config = dict(
    dataset='short English words printed on busy colour backdrops',
    encoder_arch='resnet',
    encoder_depths=[5, 5, 5],
    encoder_avg_pool_shortcut=False,
    encoder_widths=[48, 96, 192],
    text_encoder_causal=False,
    text_encoder_layers=10,
    text_encoder_norm='rmsnorm',
    final_lr_fraction=0.01,
)
Rows from block 7 of the text encoder of a small contrastive image-text model, named by matrix and row number. Rows with one number belong to one neuron. Each number is 128 + 24 x the weight over its row's rms, rounded and kept within 0 to 255. All counts start at 0. Numbers have three digits each.
Before each neuron's rows are labels from the 100 texts, of 14848, where the neuron reaches its largest size: "fires on" is the input token at the peak. Only what is clearly more common there than usual is listed. The data: short English words printed on busy colour backdrops.
# gate: MLP gate (text_encoder.blocks.7.mlp.gate.weight, 512x192), inputs 64-127
# fc1: MLP up (text_encoder.blocks.7.mlp.fc1.weight, 512x192), inputs 64-127
# fc2: MLP down (text_encoder.blocks.7.mlp.fc2.weight, 192x512, transposed), outputs 64-127

fires on: "<end>"
gate.62:149143095133178094119148157101131145127148139144129099088118128130135134163089103160140171144121113108129151169149131135162164106148117134134131159125119142138125115116109133169162143142136147
fc1.62:133105093132126131117130111193140111154134103113088119119134132086130123123157137110125067133134102118111129116129105127119123092118126146125137119097116114111091117095120154128142133125124112
fc2.62:118116111133133159102141131125117132076130129142161132117175146135126113097121117081136144126113140098125152136153080118125163108115168142125142144098129155127147142150155108080099110128124093

fires on: "moon"; "door"
gate.216:142135120113161107101127107152139147101132130139135107105115140145110151161184107118121148148139136104128087117140117096103081102142112137148093153096091188108100123132141096136129130134104118
fc1.216:132154123122169126143116157161151136098117123124130120145134142112118180151145111132128128121115125130140134120119122134109083104158156099153086152095109175108095132144159127130157137131123116
fc2.216:131143123115162157107131093141185099146133173133088126164149122165108117127144142121113126100112110135131102117112146113153104133092115125157118160149155133127102138126119154120177117087175129

fires on: "wheel"
gate.509:102101100109122128123114087157163121142125088116117137079122102116108159111136129129194138146136136116111166113132161179114150140104131107105111112113115177113145109130142129104072093125124133
fc1.509:138140111126139114173143174101084142133125172113124115154128134118139112189100152141081150099093093146131103139123102066120133124136154120134132135127140121123112119108125126116159124131142084
fc2.509:108119113083100154120153114091153130125117166127111129107163151149128133089112158134148148098160141072158098163081135116099151062167144140151147132178137065155113107095112130165125122160112095

fires on: "moon"; "door"
gate.194:142138132105149161154126102144142118120155098123139115119142127116148159133125128099100133166129120133133097137131139090099090117148186160106095175104152132104096112089145135153152120120124136
fc1.194:108127136086165148133154105156159097125145108139122106108140088123154134140140113110118116143148132098124090142106151103124098118153155143134121156102120107105110100094146120160140141127086131
fc2.194:155138134105162139147069140126133149155120121126090133128111150113073181159096167111104137099108095132133121161134125130182058117114123078163107146109142162144143158106127130121144101109153143

fires on: "bath"
gate.207:090117134067145109152128156143174142129159097100131102128099143126090119102137076145152174078110126143124127162132147107099125124083126189083113152129109113140144138139117075141093132164117121
fc1.207:138163148183119134092164097120084113152107154155129175167135140122141136125119129135112082189136142127125117094145134139166140156150124067137141100144160125125121148139145161104159156117148141
fc2.207:126131125137130141118128099126124137131112125126126151138132140145083102109113096179136107150141142139115137118115137121111098156105113122125085122065146094127122079124137129149103130138160081

fires on: "horse"
gate.451:124087114096107154102071122119164129149135162159066130136105100132131128114144115114116124115119131134125124170143124185135089124173098105149089126177081112114149110115141118123149093117116075
fc1.451:128094120095129140109085117129165140137130168172085124152108091147123115120113131109121091118125127137143149160149120174127099112180113114158104124176083087116151104113138104109130102117112078
fc2.451:118118091122101134134078104108107138152114133136192072158125146046153150129107149119142148125080148124122122104096145128142131107175100144162103129163135097132096123160127102168165162148154110

fires on: "belt"
gate.349:111171152110161115109114152109127101124117124143202124156183165153165135116159138172120105126171137125174145152105092116138143120120136161131124133108137139100142137114151137125135103115112111
fc1.349:083146166129135119158200150163127131095175108117169142165135119114133102116092101085158072139136111124149162160114112119144151095148165144141118103169062138129115113101095137138131094121125162
fc2.349:181120083122196116138115125100125121145113147101112097132106131140175129140150092166162081109112139175124086140131150130102117152121125142081145144121135115161149137149133097099117149126125125

fires on: "box"
gate.363:114140147119135169144118100148113160122167113118161095145157142138164148119154087121103129161123151114142148114131127123121066149075108152108103118134171135101163134122148156122154111117120152
fc1.363:151140119131121094132135153129134100147081144158079156119087120097105080152122151126128101092113110156128128130142117132130172119166144113151141110104112086158104141128127113120089154107164133
fc2.363:145144094092124117116128151120158142135158107139132157124141104146090126098133137121106084105127153101126105133123130131124103100146175136122101157142104145079100158099110133120141164155117155

fires on: "song"; "soup"
gate.97:113127136132131136111111115074152134106110123154164084081102146121158122127124129200140118148117121130112169117138108134115137147141106128121093135083144083070086114146101112119135107126130101
fc1.97:139125121142098178181107116166107124147153133098097128113199119152092137144135139139122104116119122077152075163117135140154151073140161137160126079175134163165117129101109143094125159116117160
fc2.97:085161118128123106103106147156095134127102106103126112115096116119133179149113149107157107114119158129096115092119117108114122099134128102170118128143119139155143138137096101121126120084101088

fires on: "<end>"
gate.367:124101143124090096118117142104136130145132139130110106089126113106162135175132111135120173075126092117095138151125133107147145155123123092153113113108127117081124118096125110118097132138129143
fc1.367:138146124095077101087120131130141111135125119129109128126136112092183127123119109151080125120138116137144120154143162120105149171108136120141145141144164136106093144101130089123096141154113145
fc2.367:109155123157142151092120087114089124087163132126101169112125146133096113149111178120122098148118163133148169117162107099138179123132122121089165146141108159119115127108114132162105104127099109

fires on: "kite"
gate.364:155145121115110102130151161130113143127112089093106088127135138115098154109133214117114117137131136140076149119108093137130140145190128104134126146133105094131129141180068105147153130149146142
fc1.364:083116131115162172111116144126146124134156093154144141120110140142118110127125128162098135103105148148133156115140125119159130111092139099124138098166107124141126119125178111114100115153116135
fc2.364:131114105101132129124108130105096113088141163111168105167123130155099145175151111138145132138124134120134114158140137134183095127107144118174102135116165126102137159078102139137112110119136143

fires on: "knee"
gate.190:129132129117122106136137124137122176157110095135121096156097154134123169140169161087091134124140129119171112153160139145114169127124148062111110129125129144118105115156174078180106131124126093
fc1.190:166099109113179169106118134117119104104147117146137121126147091125116102134107113157114146110114118128103147124098082116169115128096130124145105137120115104128147156103120119089078129097148137
fc2.190:184118118118124096117142174117178104124105112154147108132096160120103122114090103099131078138126111149153124148169117135174085171105120112115110103136150123183110100121156104126168107129108127

fires on: "bath"; "plum"
gate.281:113127136101113105086183157147138137105138124100109117095100138135123161128144122170132110133157149110132106152100139116110119147137153168129158138125094130134165142094142064167127138149148155
fc1.281:091117137096105103090171151146140154140131151091127097080110138126140159111126115154150118135148154115130086144094171103109122135131150153129178124115107121122155123085149074150103146157136129
fc2.281:108179107117126089134135165138128146149174113090137114142114124154124125171098158109164196106140142115138155115119100119131117108148151132140152128130151146132177103127151097142167145095121152

fires on: "flag"
gate.274:119109131166129174128132129126137118146147125133135066079141118112137107099162132116150148141126094114139153162082095133116075155145093112142169111133160110158116143131145096131120107155122110
fc1.274:136108135139142123093145109155100103123139128130136110137101123142108108112118148094152109079103110136135085105155140122082135104120167146115142121122116194130157112095082172107099152102118176
fc2.274:122125118079100146152120093111155147091146088128119148070166150129161109155132116128120135145125143139111133113093076128164107144113115098096113139144100098115119098162118085108119110109133123

fires on: "belt"
gate.160:121158140086136102154159161095093126116088109107181132124118140102162115125134090130129122136161115132100143130133123076139144132123100158108139092114188126107153090137087103136144103123121153
fc1.160:110175127098143096147143132096105125136120130105163130132138131113144120144145086134109146121166113130116147126126129094124140123144138128099146103093189120117150113148100106135162130129119138
fc2.160:102080142116132133128124119156146105081146168135103120132146136156123140151132107062125143155107146126084122140128165114139177162144094152114115133119101106140178108147130127160135106125126132

fires on: "song"
gate.447:135110110155145129128153116086146157163104133123131125153074098090136135102128122126122160118090147134112119153130146164093109136107109109112111121135075125099113102129124126127124145154143195
fc1.447:148149119132145124131111101098087122123147148130103141122137148133081084128086110130171101115151112126101151120113167125171077128117135113129119147098082085147118184127109118122118131161123125
fc2.447:129118088104104145140144069108159129140155143099117066126113149152124104134116137110117127142132086166133164143115119130103130130154090128107111137102188075122112151150120162148148117109124116

fires on: "<end>"
gate.27:136160125124103195131124152136112121150137140103105140136155131171156110171103124173145138141135140163127131090149146114111087137128132123125118122108186129126100124099171117107120107110107076
fc1.27:139119156111136122101063163170099135129095164151133137160166134158122137147103150131115128153138114155096157102126147151132122130091120140137102155110158136175102134128181114127128083137104078
fc2.27:122130125137151109098129114109096100109147150152132119129154101141137131104144140105109135132114114127110110103141139106128142123145139103097110154129152137169106138162150052117136100083141096

fires on: "knee"
gate.379:138123118089091142151069125150178132126173125174177130128123126100133140115154146129087100095136145145147103101142120142156153134122114128142142081159109135135133138135137074166145108120160088
fc1.379:122063108131111114162115121145160154129149170162168138113156161132103166179160122131131063146135117151108079112145143148173126118125107135155116107160143117119125158105078122152159117135134131
fc2.379:119067136202104102177128132120159139164129130116149133144129150147102163127155130113130116176139152119116105168139133151179093147135150099160137089128153102150118150123139112151137149102169128

fires on: "van"
gate.104:144125136108148089130130157125128078111113098172128101131129133110077091169123114152185127132126136118148088115136176138118182146135130100136110114143118135115150117124150084152125135157126156
fc1.104:137094162107145118139110159102146107096111075155144099139162139113084104157132118127140107122128115130168117109135186144124208117117121121135100101145120143120138103121127093153088160135131160
fc2.104:164148129117152088131118136150127108135125165116108159136128114126131140171117111136120149088173126142153138143124144159125167126107122127167122137129092142159148097168074118118134118157140133

fires on: "east"
gate.508:111098163126123144141134126131154127094177115140117150135146144148183118136152119144163130141159127097151108135105124122098122108162085087152140097148112122162162111138104119129132098114150103
fc1.508:132155151185119135116145113124140136137147120140147092134134147178166089115135172119104155138113142144155114157151109127109183101113090123116150098142148103114147097130124088107124129099121101
fc2.508:142126087104112175142119110102107135129140119155110102126091175127093120100108153107106109105101152135129146122109158128157076099131125089153100120100161151120131157166111100127108111122127130

fires on: "moon"; "door"
gate.159:121141145115139155147107135122099187110187121127116137077180135161086130149148107135121130090150091143095132109133158130132089118122180127136111129097119117121116158097165096116181140097178099
fc1.159:138111128060176130150138147089164139124131153069104135112136156125146129158153164158119110125161109140178140112130137119149105129129169131104173128130096132150112099105167105116143134131157109
fc2.159:152132174109155116131120151145140112132121154101119114133107110096081151110131160076117080101112106110112144152139098107135164124079174121185114095094187142146127150152138120118116121103163156

fires on: "rock"; "game"
gate.478:127121111124115085151122087147154122099128132127146135123120100139175151116099126121151092124136126119164099092159079121117109172167076123140098139163086097143104126115170086128164131159091115
fc1.478:139093147106141155114178158112157124163155068121179131129141122106120156139186136119129124102129152159086102143117126142097122122078149102111123154133130108198121110117088130163142152116152138
fc2.478:128112101121129120132128099155127128112112148130130114137111120128133128140095128074159055171119126107136157100148118123120129120159109119127099129172140141113156126160142064085153128115114137

fires on: "bed"
gate.222:152119107161112163125147098130093157137079148102115127113122146104109141103151076141111113164116127157129103121126108165113155181145122116167118128107095135131141146116142152125143143170126156
fc1.222:121130127148122185134139093094121120124129152088116126100120139105101125104185150149115112115098102177115114102119148131084183109108098121114188081168113115138100121111123135119091141127154131
fc2.222:166107107121088069147140127146144164189086121151144114137145121080131150149107089166195172136141130147129157109135108115077117089104142106138068125080172136143130114126095129150110129145098168

fires on: "farm"; "open"; "paper"
gate.106:134168087082126124166095141096139087137120130137127125129124157103114176086142112119119130123153141112111139139156109119129090161093116111126147126145117155113131146119139147171143123078131141
fc1.106:147157075103144146172107141109106093129108110137128065130124168126113178113122130095123120118141151135147182124146132095139093174120104108107157144122149159156127143138132152129143124097149122
fc2.106:176154111068116130148097156138127105129128131104136086122108149126126137156103105086115083071119152157131145153160123085118083170119130130138122136099112152136094126098170130119125148122144122

fires on: "box"
gate.47:150128096102137159135172148142150164123085103113139092128106128124167145104138126132147164123155141084142134078167121111135112135145123111117150114108133145084137097163109107133167146096165174
fc1.47:134151103107157165123168161152152165122089114125135094131113132125181138098142103135140176096163151075126131097180127120119120117145110125146135121109131163093118112175112111159153149088161153
fc2.47:112119089148116176135142138146144084137143109136111108112128130077152101145118148106144134160153166122094128161134104142129138109134127135135071141122175109122135112159122205134127145122147131

fires on: "bed"; "bag"
gate.440:155146115098110199139128142105161120149100121134126113089138134120109162144139104128186160153074107129148137110112119146173128125109135125164177109118155151134128091112125086126147130150161121
fc1.440:094126156145149081133130120166096125115151127142136147150118137143147086116119151132064113082180145109104126156150131092098104125137126142097094138115107100116146188167105153135123110102104140
fc2.440:132134135135164182136173126149120159090124138124096127156115104136126125135156102144095136117126145132137126180145120102119154155094128138114117167125104113118133139150099191128113134081153130

fires on: "copy"
gate.313:135136188120141157135118131116145140132141156106103088141166132110132142101167124149135169122120179122118099130141179105121106132186126073096121145128110095140135178123127156141115136107166128
fc1.313:151155195139118155143106103138127138135128126095098111140181137128105142103151146126116148102148177125119116143136154106121098131175137080089126141114111105138118183117106154121129126106167127
fc2.313:171103077148130125127138131149133116158199106147114093115212127104139107144143122125130129155120167067154137153125186148105126110137105107133101099104133129101138126149112119148082099133132123

fires on: "hair"
gate.15:162134162134132143112136152174124167163102140145117165121091150125120155092117146162153168153115107110061156097125127135174113124136156127173115139134112146101140125180162110094137124134145147
fc1.15:099120103120110112146139109084131086129161125116114106128154110150132111154144119081100100099156128128208105154124127102077153143107100136074146131115139112172108118070078140145132137141096108
fc2.15:110140078074117129136165105145110122168154129124094170111068096139097112082121107099106121148140093123162099173160100124076131154121125120107138133125122088155114145133115114123136138132133124

fires on: "belt"
gate.271:124163178102111153156145143140195126119110159140139158101114147148154200115119121113075108126129105147163137127129173094162126134127148104139125127125143130094125076150088151125150115124119134
fc1.271:150085104150121087100088109133079143113120079135111143164144131111090100155140149130178118112114133133119094119099101146089126148112123141121123114139078136161150147107132114134144153141153129
fc2.271:098163102108115170121146154102160107140132110157092121137141093155120126106107097115148135199132137107144110141117119113125139136170145124138144152125091132135115115108156167114134176138144095

fires on: "wool"; "sale"
gate.344:115159125123071145121130106110101112112139139150106189119113146127153106110098098112184082091123114130185152082125108111083110121156148114115150165125136164130131101105128115108161152114093113
fc1.344:121104154114182111135100143160133163148138118098120099155112136107130117155159132173098161155113163122065130161143154106185124153147120112166110125144146125114122155150128139150110134116117158
fc2.344:116118097138139141114177128179176127145132131160108114162113121128151131159101111133161103122117150092115144169134137122172127158169144103111129146150100116086167112143107102093130099086112124

fires on: "comb"
gate.328:168165151097104135129134147090095110176116131115083162102094134122152116129154050144140169095131138131122147122145120133133147137132148105145088133190090157091128147110119135144143112177120086
fc1.328:098126163141154160141126137153119122149122124168132104128149126148089133203088119077135109126087128137133146085116151171126132123137108135077173150112121179139169136108138123104144099115147128
fc2.328:130120140093119121127139123132176114135124100091155127131106132180132127113138153152148138118105161205119131143142118117116125164121146153102082114101134128114155120189121122129155096100119100

fires on: "town"
gate.57:124105131098108138122167139120087133147120123175153140161070134110208121088100129143098120090095148121165114117146153142111166118106127110138113093069181139131132142115103132136144167110145131
fc1.57:131157163137150113155095135157164144118134147097109115087186160159069133165138127104157161166163112148094138124132104108162087140121136132134108157200085112143119139105161127128097089155095096
fc2.57:140123194108146142145109098079166129106120140103137091159163142147119104165143129131137137140121112125118139133164109125177136096114153152122082124180149111122147118122176110107116115138109119

fires on: "goat"
gate.405:151145159108136121144123127161139067168161163102119127114129146163111122132123110099165123108142144154110111162118137141154125170208167122140093110113135130166149148179139145117151137130137111
fc1.405:116115115136149096105113135092101162087104092152133126139128130103128148102155134143098109141122121103152138079131108122120154111058125120131134142143126112092122107081104131127128143144119128
fc2.405:032076109108149136116122103124137104098140052156106120097122096155117166149157158145102137142138143111095132134113126111174153165101120132118144127133104118079134101095148108110137108140140132

fires on: "town"
gate.455:101129131139133160110089115121120107155148130134112118153111131114162127093155120145110103105141139118098115076073159107145117155107141128170121098141142092109154141125139164133169148143134140
fc1.455:135133141119105110157143129158142147127120112143155111101116130154089102154120138104156154173113090130142128177173077115098158116148116117114143163130132166159129090122107098131084118137107117
fc2.455:183180140120130094145174109130112112153113089131166118120160115132055100135144124133153118127122138110154109105113118105148143143113128118138104133136144089130132117104110111124185110143093131

fires on: "copy"
gate.492:148169160161138141154104137144119128094129152139125140152128158133078103146192134180165174157103141145144099098124149114101106152169173130108145143107141096133106134158127159149133106135159152
fc1.492:091095106096136121106144091117127140169121115124131088123116092149171136120080114072112086102165122114147130120130100117117145131097079114170139135157118130123147116136102103120125150122096100
fc2.492:083109115094144131155138154114148105138094112138147113118139136121149128149112119090133103090162117112120147136113113095180111128120151132170161112105128137127174126117085122098144099135117103

fires on: "east"
gate.224:159102132102153143123174124119159152102153132106139117084114102132124130124103156128179150142147117108064152150149137113163158143135134139157148111096102102102167143113141077164108121115129104
fc1.224:117126119124134106109114135122101116118134124129124158156138112113091144151143100155085134125128144179188114115121097137088112112130112108113118159137171161107076100174152152073105114116116126
fc2.224:161123124096125158128124092113134104135168141104097119136132117088126185165108145138125148126092082069151159126141166093151068095119116121134184111161111119162142159171116058109128146118106135

fires on: "hair"
gate.8:103114127096146113158121127147144104122089160136135157140144144148173157111138133101116118160143118118107173127167144112188153158128152138130167124101162155145096130156158167114106109136117138
fc1.8:130114150158115139127145118101140150121144121111130097108136111076078107133129127136114139092082134136177095129125119156087102108130124112111112133151116102132131113136082110147131098153102146
fc2.8:128174114123053132114129123100198125120118088125169158168093165184132143143137136098130138131072120094148124134123114109071145145083092111134154128093147117116149110072138105143160119118101103

fires on: "hair"; "pot"
gate.205:127151132095143097157123139130135163131144153084142115124154168104134142090078144127116140108096106134138138092150138121146115130134095098147111099156143144101164141162114198159133105093145173
fc1.205:104147083110135121107151139127156135154142137092155104101141141102134140086078121119145138152127122106100120081137149124163105098111143107175093121164117161101124135160170138113102132122101123
fc2.205:143126130113128135169104109123165158066091134116167140109129145117146121089139168123114103117160136104110117150134104092112087071157108122129139125086126112111158141151117150177130146163119133

fires on: "knee"
gate.371:119145124165113197120160079116135145191158128134104126118144142145127152163157120089139111127146149152124129134121165126134120128132093079171134148099112165102109075139130084189141122123089106
fc1.371:111132130123101177107162081115167142169144126157118113114165139150137127164182099108126115092139178148132129136144138134125126134160113077165124145075086164098112090175143085182139127112103109
fc2.371:101128093098113120131112159144117114167145091123116106134103132096156100138141116155108149165123163139103150130084144156094126113110109089176115109136118099112086103131122091129114117120084100

fires on: "<end>"; "light"
gate.166:102146114088138182127140146118139114186117129123082094155128128155145114173150121129116119136152146140117160122137115117132108083134107119145126158132125121130120130127136150109096083109131151
fc1.166:118157143134117114139128126159161079126154146128116134127121133110124130110110130124127133140148143113093106102166093119160123090095145087151115122155170168129151151110138096130097157120164094
fc2.166:170144138106145091107140124087114137116100100120116124099108114099137142144159169164126072146117143132154135156101155103114098124158138131156151159099123083126147124117078123120159175141094140

fires on: "flag"
gate.53:126102173129117130123156138117120104166150123116135129110121142111137139068135148107104116142140124189090124146109096147122101127099156113179157115126165129145125155085116150091083137107116141
fc1.53:127120143134121127099126150131125113117143091081126158106120140116134144087144127075112102138126105161114116137084108164123106121096139129143185111129175163137123111058106122088125111093123153
fc2.53:187128115165126128150104117139128100111169122101100100093144117117173149120130130102078134102133116128122108125122128135092120105123144143120137151104131110087121120111129118098114174141086139

fires on: "copy"
gate.54:127101067106098101136125159137094143117135153084103138125148173142118111135108120134118148122112107153092141159094131140138088108125121113101127169124131134165137171163072144127150140106150108
fc1.54:114139172175158102105132111135137090138139138154165119131109098115129160105143122130143105138150151105184120100166138123109170158163119133147156099128127147098093123094170115146101102161101150
fc2.54:107098126150141075176089106100093119150170110156118118137139149102141209128123123179134078108162143128118151160112154147149156134128116066113173079136117129161144154154122134095110107124142133

fires on: "boat"
gate.476:148112137058155120110126163083150136144114128122121158082147141104090127115117129146123116099132160120133127141122130090124118158130108148130113129169113148156107139103163126107146177083146141
fc1.476:123114129157125170126133091169105142135163113105116142157124114157134123139159113112106150160125108121150117129126136137126159118119153144104136101107137129113156096156088140166123093143171141
fc2.476:114153131175131135143109102150108106122131174162134139102105141182162095116119157146137109118103111165178108122131126134114163171108168110116127146108089111144144122100086088127099082158156120

fires on: "van"
gate.374:094083125134151104162111131127148118147074117162129129139158123137122143113107128141172103116122112132182141121142153133102223112117099101149110123143142129151173088101120104100090127148135147
fc1.374:123134122146127151132099138126119135109158154109134152128108152144141149147138136106133149134160118114095139137092106111127074108104175133087125176097153136133074163113100148146185106114112077
fc2.374:105132106133079119087164133151141144153149124141107049122166143123164100108118142136126160151107105133121115149128105117126121136147084119121173109150106118136134113100144132126135124119091148

fires on: "song"; "soup"
gate.43:094117170122160133142108139119156096121114148127153103118081147121163124110181140107131097120128126162099146103157089112113136172111110153080102131114133095100122121171127109138147085149123131
fc1.43:152149097130103133091140118183095153150140099114100160153187136131114149162125135100113159090105112111141081115129136130148117105127151111170139111177091144159157148108128140136124159117112115
fc2.43:112119098142090147157121125123108111132129145101095132096149129127110151110126114155142104148190150149120095129113097164133140144104132150152115137119140128181138165112108150077165138115159133

fires on: "<end>"
gate.49:146142143153119178148126097131145136093157137126124095116104143113144095092145171096129140104143119089088127113153137107197181135109123143159116109083106116102160095082129137145159103109154130
fc1.49:157129143137131175145117114122141134095143125123144111111101128125131107098149181093128128107122124106097135122156126113199196141089099145134129118066126107102132099098138138165144114112143135
fc2.49:121119094115143117116140134147105110121106091082158144140068136132153083121145141077128148102108131136107157141147128143135183177146131115119130138096123103131161099125112173163097149143146125

fires on: "time"
gate.193:094128106119140109127137121153164116098107142112096161110168118097147121098129129147150126135112132139102138078149096146159106117126172148141144136147097138109127167131147131122092152102095114
fc1.193:150150087102111152118140124101105112161150119096118152124115114135098141135120158171143170149170142136158119108114126137120095150135122121153150146143147162114111120097152137121189144136129174
fc2.193:120148160081130164107099155174136128115151079146085127154111128110132094148168136170109126132124107110107145115153167169111119104072122135104109132128146131133151160115129142083096127088155113

fires on: "kite"
gate.366:159130078113098145160128083149080111135141124102116151156108137126139098085110174109097164117108121108068133126164149158141123117127165121115123134127102125126157125089102105149128124148108097
fc1.366:097141172132155116094128173101162159125099139148143110109139150137118152169149089133158095142139127146177133124077116110111122161143084115138153138117152141136107129164148150106134135119145159
fc2.366:101080154134142136090109118072216114132121151208134083124125142137147113150110095148123115165169126122178134105139104124145102136137126111133155110139180096119161093138119142144128096083138159

fires on: "game"; "camp"
gate.95:165162134119112086105146126169154135160110098116086141125134133138122145135124131115123082105113112095129135087139111126151112101119167124090142133129144134153127168091185131133113141104175145
fc1.95:104128130134180119093153129153151100155110135156159142107100157138121115190147128131132125132127169151136137135148105155129104130149111134135135138164125181115114149160120176163127111117094124
fc2.95:098110118133168112147175139176160114134102100123141147158162136126142127161104159098085124145140125145099109083158123132133124167093134125102154175136128129123142143083132100092119136103148147

fires on: "cow"
gate.477:137091114109129121140119103138086134099089130143172112109148110150108130137100108170188135098135122164116153139085163125145105123110116104131121093137137165122137140086119106102159133160141086
fc1.477:144079093109112114125123111146082152066129123114161084125164118158118137127113133185165109112152110176115139136097146125120124128113078108130127101153105146136136155105129108109103147141146105
fc2.477:149126092149156144115105109098100137084116134100113112124138100088143106093157162159104128149178122142155158097110147117118143131100072143133126149172102136109124111127147144129100136135120128

fires on: "wheel"
gate.275:143141145143163117165140113065129140147147091167099115123145102120158139139174116159111137130129117139138128137126120179118110089104142081158125115100126175160123148117131126122157096146154143
fc1.275:149136150162153122149120114068131130135156069157110117114136101105180121159153135175124142137119112135128129147128136179111117091092127093159131114091128183134127119126132131128148091128149147
fc2.275:152119110143150084181094095123132150139144161138157090149138128082154133147082150168109156135128123117142109115076131151077125144124168124142127112083143144117147086121122150107132079104156123

fires on: "wool"
gate.258:113145087121105151132160169087127134123139164106112137136130137113143094113122109128171117118129103105117147117104097140109081099155119157136099100094151151103098098114146108085116110144095100
fc1.258:143143183130142114131104088152152126148125116162151100105122119137090156141133137141121128152123157134142076138135172091147148158116135111101163162139121099146142167113106107168130132128155164
fc2.258:131108142139112131106133117134180134126134128136127086134157131135138167101125155150112127159167162131153146152102122118143128155127143106119117111120139123072138118179157126121042132141151154

fires on: "farm"; "chin"
gate.164:121129113114153127128153136153159158119126119186078102132102144100126158115118153133137162173122133095114106121106099084115117126119104087132126135108137134166120153169092066105132132114126106
fc1.164:138155092069160116130157139121115154105148130181087066132139175093118113149100153121118127134100157093098109123140096084115131144112115099162134140101146143134132139133125090080103157116134127
fc2.164:147113124130149140140111128134118114099140153130132117135131123116106133153138130120108097140109115163107188145117109116100102152079144111164127142155102110135103140132110155145156123127105116

fires on: "song"
gate.217:130084162129112103104121170089099131129121137097169124112122144144157115104139116102099152129127125142138166079125146166119086132135142108136143123099137099150072144122132093147149105125140153
fc1.217:147120148146178120129154144127132142138081123130173113122122118134115097158163117099098138127169119145106146107124149134106151151114086103145120108091097128130128168141131122092100127141104078
fc2.217:181090139129103112137153136121147138124106128154163134107135122133164082140119143114158136145156123129147098110064118116127130126129130123145118142132103135127098123132093143114133131101138072

fires on: "time"
gate.464:147119144126147108106157098141188108141089160091082132148099166109153163111107151120095082159165156127096183124126136111150161123151136145115119141135134117150122131142143135111121123103128120
fc1.464:161142113148140143117121101154142127148130167090141092134132148143150137124157147122114083130153135123114163136131147107122169128188116149128075131110116129088116077155138153120147123100092140
fc2.464:109187168148134067099097075130102157141133094104102089092147118104114099097133134101134108102149094161100144105174113130171143105165128159122137111125117128088148144120131117163127153115129158